A small image classifier, trained from scratch.
Training: batches of 256, held-out accuracy 100%.
Rows from block 6 of a small image classifier, named by matrix and row number. Rows with one number belong to one channel. Each number is 500 + 50 x the weight over its row's rms, rounded and kept within 0 to 999. All counts start at 0. Numbers have three digits each. After the name is the row's rms in percent of the matrix's.
Before each channel's rows are labels from the 100 images, of 14848, where the channel reaches its highest value: "strongest on" is what is common among them; "patch colour" is the nearest of a few named colours to the mean colour under the peak. Only what is clearly more common there than usual is listed. The data: abstract colour fields from 500 small random pattern networks.
# convs0: expand pointwise conv (model.blocks.6.convs.0.weight, 384x64x1x1), inputs 0-63
# convs1: depthwise 3x3 conv, stride 2 (model.blocks.6.convs.1.weight, 384x1x3x3), a 3x3 kernel
# convs2: project pointwise conv (model.blocks.6.convs.2.weight, 120x384x1x1, transposed), outputs 0-119

strongest on: mostly red
patch colour: pink
convs0.154 095:522466444582464507487534429436454512562493490474433512485484501513542521534394478541486533567502570505481553490635450419470516454487589494570439456493455481473445489577643498444549545450455501
convs1.154 103:511488488501589569488562574
convs2.154 101:339474516484499514440505370480516469494567486487591554506586627476535441462554521554536429520511488536493442452469480500428476518477459492498459529572556509519497640482527438479505489546572544497418479508469444597469389474481484412539493468540502543501519524461462486528535476488532473475577521432474464467539433479522613428584530390556541509501546508558534495

strongest on: smooth; mostly red; bright
patch colour: pink
convs0.173 107:469462505484544459472455515557472527525482495520552577526453479495480610577490538502537529515489483427420549432416491518538504528447550497493442576464424467481501455514489498466478554275517515
convs1.173 092:491462478462417439471433444
convs2.173 111:462547398491554468457521496472546486564516546547579543497424506533541482490517508547529554527578505507470481453554369443478510509580501530472620503491530551478505529472523486625460523510532543471553513526553455526484491484478575468500449401509452507481487466450562392381521488478505582570492555503595529448528550593469491515599524479608476498489390447595564468

strongest on: smooth
patch colour: cyan; blue
convs0.131 092:581519670465493506557497527484549403486514521498443551516455379378493500404499485528621555490470538419527501526474509518523480458529469459526477531522528469491484581568509444531452490506515500
convs1.131 117:522510513512474421509418411
convs2.131 125:499398480473468482461515481448455522505559453554482496506503543522592604508453483533525509473500579470407556497513472434535472489486476467480507556419536449495604531539576421459516469484608444481581442439470597507448440425459586454510590497419469570387567415512530484478466524516497433507486499406410376500518491463532480521495501493484564576466550495448432516

strongest on: bright
patch colour: brown
convs0.206 105:483456521537540534456407514614423533566433448561522568557456454543469647552535551531554540456488474483489562446397502541471506534476497520509407516524439452505501458477531504469518497405489560
convs1.206 095:496524511517573580520575562
convs2.206 111:507468534526448484507454536462461435468474587374437436474409482483491503496460476493642511520420501507497510525445618449498502389497527513543477507534451381563507524562516518374522463504530551469447520468464558531434593450483488542525547537410595543554497522560445536460404502557484457480545479572442508488409530457548447500454474535431440462496534480463546540

strongest on: mostly green; smooth
patch colour: purple
convs0.69 104:507456503573485531538471500439515458477527378475499468480505489537565535341500472483475472489489563627522439413537520542473545500493463465520498424613507554543554509482584476498479412545434480
convs1.69 093:458424512479566560503570538
convs2.69 093:489498523572485436490437498544467535560420442537452461421473589535500456471520470457402479492561531502522514466511446498514505529482509452361538489409471486467552495635442462388489526466476428458501477530472500475556465565581472551498533543528437472511464569605555522379609500540493519439495475481543475494566477541576506535465503528519615500432545429512399530

strongest on: smooth; mostly blue
patch colour: purple; pink
convs0.165 094:541494536487470518497492578514473456532506516474563512496309493527451565467508553545548615490461541453496477541546429440499395571533548564567526471472464413514452511527523588493543471449519492
convs1.165 110:498477493481418413498440440
convs2.165 122:514492477500530449430514497510493438509513526482487436499475438524552524541453385583531648544490481610439494475502446452480476480520590585510470489452509425497489562511523459486428432524418493527580387482437585493494464519491665437548515523400449472507492461524598497454471421454499518510394447519486510496506627499467460529480556521502515571491517525510548521

strongest on: mostly green
patch colour: green
convs0.197 095:454468511456491538465500383507474534549451558542462442555547538457466561513456484514496512526501488408408528515484571534508551382490513533303506483481494561520475509449507475598514528456462531
convs1.197 115:523514504515460432513422405
convs2.197 117:488466442485492483508432550502469495507468493438519555543505568492435459500450576334475425564518495353537576451506528546531441454530474369445476511493373528554559513511478508524497540462585507487497526582505409464509496463492452557325515425561501509483558495495575512506535482546577499474566523566490453532528504502537473489525467446540491427470525484567515445

strongest on: mostly green
patch colour: green
convs0.336 108:541422503552488498461485489503574467456537539479475563468527496495627549459490386479486433451497509490441474489532537568428607477480409396508477426558564572530534526466535462493479457498484389
convs1.336 093:497488483494453497466449627
convs2.336 097:528536583486500457502490514532502477541389468534479549505520464495379500383475490462451528565576501521436534468556527518505518546472477473434635506567509485456496436630564514536482470500484452481503474503473554507555529473523522526525482467495451432571447610432560452431430496531442572444458398469391474585492558576575442499448557531485497476458563414461527524

strongest on: smooth; mostly blue
patch colour: purple
convs0.252 098:515539469459487481554537567485525550488550580422541455457478535438506499601436449455503512518475470474312540551570411425474467506521512438567515497479496487435414502534472530467506559527548441
convs1.252 096:480477482463420425479437442
convs2.252 110:495448427580480549517464487505501505437469503504517414471495453563518484584498472541557562544497512557511471505574519444477569578490546584480428488494554414593445500574510547506434468562391474597552500506450553533537521504468590473515426525486478502516471539421481507427449523505486578622517454531456558592482499582337435538461507550437474503479509488479406489

strongest on: mostly blue
patch colour: purple; blue
convs0.338 093:395485461464510534473508472521489566534451515580519484527567580552445491540503477447417466531535439536444520499455535534492534460496476518318543487539502627503506471384485517592489515536515497
convs1.338 109:489477482493554569494586580
convs2.338 113:569442466485493507504516484486509504523500500582450505461492487481602652525490426587505588405528571523432474509496437428521497490472480572501529502426558470467540486533528438469551444470488473484553464367483689542514491492475568490601549510391484517480496423507510492423489524447430490510444480457478461505496554523539454577488524547536537606511474490413483510

strongest on: mostly green
patch colour: green
convs0.222 091:454502476494411478454583483479500551477478532597469476530676534466476522531525464440461509519529487447427577519464550451492518464515443500436464550500584497384569509533479376505503507464467530
convs1.222 118:497505511516469429516418404
convs2.222 105:473491486516481533615471609403455633523473525521489526604515542479446481503594535431478368550513428431578512521490532458477611491509507461464480512542522503522528520486446512501559491481526547509475567497502407451486477515468337533502537485536596526432474579461447468510585543546515479511545548517475553499588448509477493420442399487519477456454522456507488450

strongest on: mostly blue
patch colour: cyan
convs0.215 087:637511543551439454528571463521552482503516514529378585419565502501494515580532517588471507490547514429464483469538497472460511487535461527515544538431591472530513626524498461541548508408535537
convs1.215 121:506502503506448417508428413
convs2.215 113:532492476518309536557457565549442527543492539561450456491468494413536553535511428444449413490491528430441511588499523506392495489492509461471520541447502498490599502497489526519527474440516483526484429416496534465480486575452523542511621506495480518500520484493458439526488495483558449445493449470468400525518516502507533485338543392475553570557493514402424434

strongest on: mostly red; bright
patch colour: pink; white
convs0.335 093:498465403511481418435517475497520599486568471453517518480551537528558542547586519482380431513529555499419412431540536426545492592428522551508519511487583481523560522539506562451515417506504525
convs1.335 108:484487483508566589477565569
convs2.335 101:494422480478538471453512500480543448522566501464545509497520553578520456485456602464537522521490609480504544460510498466542496492480444502533509533390482479517510511549535529476403455446550351476614403579498490492533424446450560363378473506426476522410541501523588500454450515531541578534494433451534428481527565507523464476529415506499527576496541521515481588

strongest on: mostly green
patch colour: cyan
convs0.102 098:499547484488579482543484537550525486407527492424537472468488479534522468502609536497476412458538481520365356502531493522503466647505475485535566509517534499560509490479457572489467446568574490
convs1.102 114:491481494492541573508554609
convs2.102 097:542471533536509511642494547463474532488488505483436525509471535518468526541482542393523496496526557435573505423498499490537544506466461538560537511407512466557559466453410570527454420431475383440587480520539490494503491473507507493419466469546519482433569515470546466477573580491549503474510417537518453629492467562529404581448354579540493525436407509472503520

strongest on: mostly red
patch colour: purple
convs0.326 093:520519534392552491533355503554560482500579480444554460519481507506561488476461428452549449424417475490492469534419584597552562459409464470455479515516511554564471530438456509506462483449532473
convs1.326 104:501496464480575556483567585
convs2.326 101:602488522515544568547569614523497496496458508508378496488586487498476484461493490440555546506456467529517527539504481507492548492503561571487476491415499539506507467446402571502473401482393457501496471507453511410532489573484440489509528507483552480475427586469493465548560457400462542470434407496467537575592434450462453447379480549574439600531463479457452576

strongest on: mostly blue
patch colour: purple
convs0.300 091:531487531459491518511481495511530501686543486518509542456472599534434508521440496520454555538487495509535507465507471510503504443496529542432585443435462569563396562413496586605533548446516486
convs1.300 113:508500498502412437493433422
convs2.300 098:413505526540437451550488466546375462509482499462465451449525447530421427505385472458476476581499491494500522432539516527415477490558564525497538526496512488507478541440436588510344534485492444510519487553509474463500541508509526538398451530579422456533605541502549515484522511520659523472565436551558470546439519515433484553422517483481564436426485527517427543

strongest on: mostly green
patch colour: green
convs0.139 096:473468521354526565504513490541526507599499478500473519540432478489391518507542495487483561604521541468501482518489521498597458482501534568426561469535513548537444567508554578642417505478493516
convs1.139 110:495501490505563579498581575
convs2.139 110:566464540488525560598475518488608511487518523538547543495479553439558523509650523501519502405498542528525354525489534515466597543483401581533505519498567526461430473496443540504562413485438498500465510467570494556524464578510423443560474513519583506528432556479387468539514542433453515533470467457512530488513446552557517502510423538487465590614445457472544488

strongest on: mostly green; mostly blue; smooth; dark
patch colour: purple
convs0.114 103:499357513546509519579453501528522473451508457440517450502490474490577526435513451475506452453468506576487448446525537556457538510494451423517481444611515547537517498457534502490477455462325406
convs1.114 088:458470468460526571471574572
convs2.114 091:508526514569448448528433533508479495539407475536490548483509477500445496381513496456386495592587532495483496480402502457514545439419465490362515586557510483523502462618570514426491478497493411481512485523444543512577504491501508528523500463539466437532455586459540495391471536544460513467462420461408499532546618560593496501445522538517509462447537400471474455

strongest on: mostly green; smooth
patch colour: green; cyan
convs0.287 090:488455497466455498541504638489519482578559341514563523492460542461443510419527487428443566549495528512518513365488449430530425540505486531501542516563508511457499545500535568512493471528427555
convs1.287 106:471478486475538585499578575
convs2.287 114:576475508523468516516464530543603478514469508501572541495479607425560510480534567390452461434493621357551461509513514582524470450479287439471548550452403523521531453569481526513555500437537465518495474521604472526550488518485473509429492507551498514521497462506494520470498515490502521500511486499537421539499474505589523507552455464500506538619474482508493387

strongest on: mostly green
patch colour: green
convs0.22 088:614517562516429511543501595595506464501525512500555540445461519534462550542548511557545567388469474488564488501540460459418460564615444560567547467479547413522494554480486535500574466493528478
convs1.22 102:502511512518582547531588566
convs2.22 096:517466483502541504530482485501498518502453490494467571434552523550446462504460664472552511442502526445539553478528518482609489528493458481535486487506550567532482430467436541492530590522523508501487700554465433499528588454515357588432444493573549528513506522516482483456561567513460495553590586541508535482496431541474454539571458572490452395479454496523469512

strongest on: mostly green
patch colour: cyan
convs0.90 090:508478517462484528648484609586515440540533477490655478472450557555448486530507470453486526459474442576509519510518447489450472535542459509496558474570496528499442519405489624530531510498526460
convs1.90 103:472463487464536582491565581
convs2.90 099:597483495543520469537459564485546582492469522518437570490517612499482536509532574411533461377514549385553538537478465495609497462460431429567433533439536526545536398440459512495613497456538472461494542502528468496508520489488423557479565466553546593444477484476480463535610552500413464496508512504521472507592434472587488500508458562603469543532460517457533479

strongest on: mostly blue
patch colour: purple
convs0.321 102:570459578510443581447502519549510569513495482492529488475450487593450561521535529562540564437448515549426465590545475482431463548599486536519552392472505434543448546487487551551570459430481433
convs1.321 090:461555581464456460466444453
convs2.321 092:511536508625454526509477502531500473590456535551605534487473512509466505524503553474523484508462537491344505541569556549443482524501483500565591508525515520477498518533453527610496469523487529667510518530423533513645490512518536498481509520527533518551470555502488611410399495516498549525543490515416473539485478571408507484482569473448470512599489615454488434

strongest on: mostly green
patch colour: green; cyan
convs0.80 098:484531522465498497426526564520463558603458546558520556509449524497346455586467537507505607549511454468524595514468406474480463479532541547485507523442421489447425491484479525532521581477568554
convs1.80 097:500534512530591572521561551
convs2.80 098:518531610495480545498464479533549526515380493562493553450499571399459521385561492494465446363567560475455465502532566541510514569458420447454535479498503518459536468603466479475639545457549541495452517431488468531528513514492422563572506529497499510574469529525439508533506530499448518487582529464524470488450414526610517512531530480399568495525564434492436579

strongest on: mostly blue
patch colour: blue; purple
convs0.280 090:564532491518424445516475534533511410478595520473553492495523508552584587465536478485522501419453540476517497554514535424504514567453471543574441521510576399466553534550520492371556437413556507
convs1.280 118:501512520500451454518417399
convs2.280 115:513507479496475522560519498426511546522475509573536501567492467412560656509590381598456512466543492520488383482487462477456570479484480581497552523536573454452504542553501410502605453438480560531530488335525545547524455512471539495694499529424522464509503441480476528448492536453476503540482548497493537498457567534526490560505486515480525513495474494485514448

strongest on: mostly green; smooth
patch colour: green
convs0.348 090:464494526457476542558481642530478452476479426501631410565422472500459484391553503445553565459449491531555507538465499484503412571540468509509479506614508450447516485496495507475492447577475482
convs1.348 122:487484473483526568489572603
convs2.348 104:540449485555404481558423518598493501528459515506442485409469535455495484496473528360478421438452573381531512546520535563481452465503470461485501600449502555535536425456435604483524546448544455492441510516568465478510569550487432600426516451622470538542535507475443460561547535470538514446567465512538426526494414487550545525460515458523527514561436501471432454

strongest on: mostly green
patch colour: green
convs0.294 102:527505449573545481474536548500485452505533468446500513410432485538519485473493511505468479533547498531562494465580304457463468559517536487695509482491447497493480474545539570437484518505488497
convs1.294 111:494492491505560580502581576
convs2.294 108:451511516477487489530498508431455494494488506459541568587545646408511496479492537397513385538516489373512499388528479541492462454526425403466504518514446488521614607485438440488547489445618537501490495529478409502492410457482499520435533514519527491480582495476554507484526482512593459441583531511529431519507488484582495486539425421532547459454528470584493492

strongest on: mostly blue
patch colour: green
convs0.169 105:553481535423475523453529578516553602497560555421515460466449496523481451619475452475535534495449485465399524585554428453482433492557482453562534505518517481463346553537460541515490516518507464
convs1.169 093:507520523519582569513574563
convs2.169 104:498547494524530448506611521487478524535513461512473701497374522421464540484530506486481472465427484478412506487572476534539512533515509511526562532458522612516525547466472478521553553431565511483464532454509424419467456531526421515515501427542547379456537471595491449503554506381542419461531589408534527433503511450504545496530510455555442491478440487544538504

strongest on: smooth; bright
patch colour: pink
convs0.43 106:405584451489536472526488499535356473560459487530542545549486521479474539511494541490489517533525476406514555474450486474532493517449582579489455595487427485466501397499508525460511538491606636
convs1.43 094:482463488471437426468427437
convs2.43 115:494479474556564522480515510501508475418486562579496459525408505544551467570498518502617537518526455529548464470382484431502493465457535546510453527479581551408529491452440510499485494528506552485504499583429429458504491448545452483494437398521511487493489509469521558462484482450487499516519546589509568476480539486580504482558455510663519499488410458661644572

strongest on: mostly red
patch colour: cyan
convs0.246 099:456456486450574477491419541605456498556484517500635559549401500489479578529496527478536531495471460450448557504434483513537495555439570515500447531477386479489466429484481575452482536390512455
convs1.246 095:507525519519589574522557563
convs2.246 093:550475549518416491574506529508461576490460415498429442549527526438439516486523488426463373446543473475540527570473560530536525502443505436587435496508520452540489452544465529478559466514468438540469484468459499451551500542511482532520563560500592539509475585493456600551519521549470450439489421475528459513517523429489525454350476549451515540514632582352512529

strongest on: bright
patch colour: pink
convs0.47 090:497515451552474492425585579486505530524532407541497572421537537575494531524472437376434506528541453520543610475493415452449504481528446467559464514519493527357508494536539454453475537471510543
convs1.47 109:492482478490555585505570580
convs2.47 106:544466490492515522441439457544535353476480511437516518458536575443563523489404501490529556455488545459448504394515467538523290442511441458508489464448422504521566547529472419483535497500547535542495466514488538552507482478493549543470516528463494504584551417520572563486470414460508550472534498546551401536439474500603453570610548478555535504546491536554507505

strongest on: smooth; mostly blue
patch colour: purple
convs0.373 107:510483567443507552424474560468508685490505531502505495523430434583461482666499526502589566498443531523484498479442486522545438496508487498514488530524482455492471517548475474518453476530529619
convs1.373 090:477448458457431440471438450
convs2.373 096:491401438434521445494435466462521551646548446483510520510636539532480512568537496563460520483571497514517523505434422422535498497469502510550483477508546427552503505448567453469495477547446469465515500502442518560525465559498531480528548513422525580470483478558528519427553495585447478486410487488493509416610480544506521516534488567587527519488549706463545473

strongest on: smooth; mostly green; dark
patch colour: green
convs0.164 094:478526344553525531466510463555448515505484494486517446458543566629546549484445475492446415476535428461499535657555480502421552486507503531528481438480468548505484416447526516450545501469532490
convs1.164 117:490481502486436418495412444
convs2.164 122:518578490490498490536490540550598511469465493470582471505390440482475446476583520463470493506495518481685392536489503536501551484517469530478517504538438503510401417515494603492484554563434499501483511527562409502551565571491425517473363470606497455544451502482468540498520538497512551558471505565509586469465546503484514497523443506494450456556401444534573402

strongest on: smooth; mostly blue
patch colour: purple
convs0.229 103:475535450446539452522507531585484488546499531482578510493464539476463550563480503468491518535513436391422561616497450459509479538478561527502500522407449490465444464510466578478490585341539422
convs1.229 100:486467473482418446482427431
convs2.229 132:457561448523509517463503522493497456502537611465524518464408399530510463489483504574592576581420507525468501492528490352470528497506555568503487504509561520569434546534551513513452546577521545547546527494425477504494520483397520484495434462496494450499504475479512410416446499465536576620553566517485605465467617549373446502535518471505432445477453474573527486

strongest on: mostly blue
patch colour: cyan
convs0.289 089:490500563492478506519497363504469502473403651540428435582546459433481498552517541613567516479490512446464494540477609539505534447508509528410481517457529466534517505497478417559536513455508496
convs1.289 128:513510488510496419488435395
convs2.289 120:562441475501500523492454570489517472498476515479527550554484641433543530517474530382501472506514534347484542450540493540530425437519430366456521481415357500537651534573468448527556457428588513520528457524486490487482427476469507519433566494485527511486535449498581521473499445489527493473520498527497402571527489510606449497533472444539513530528519485541512450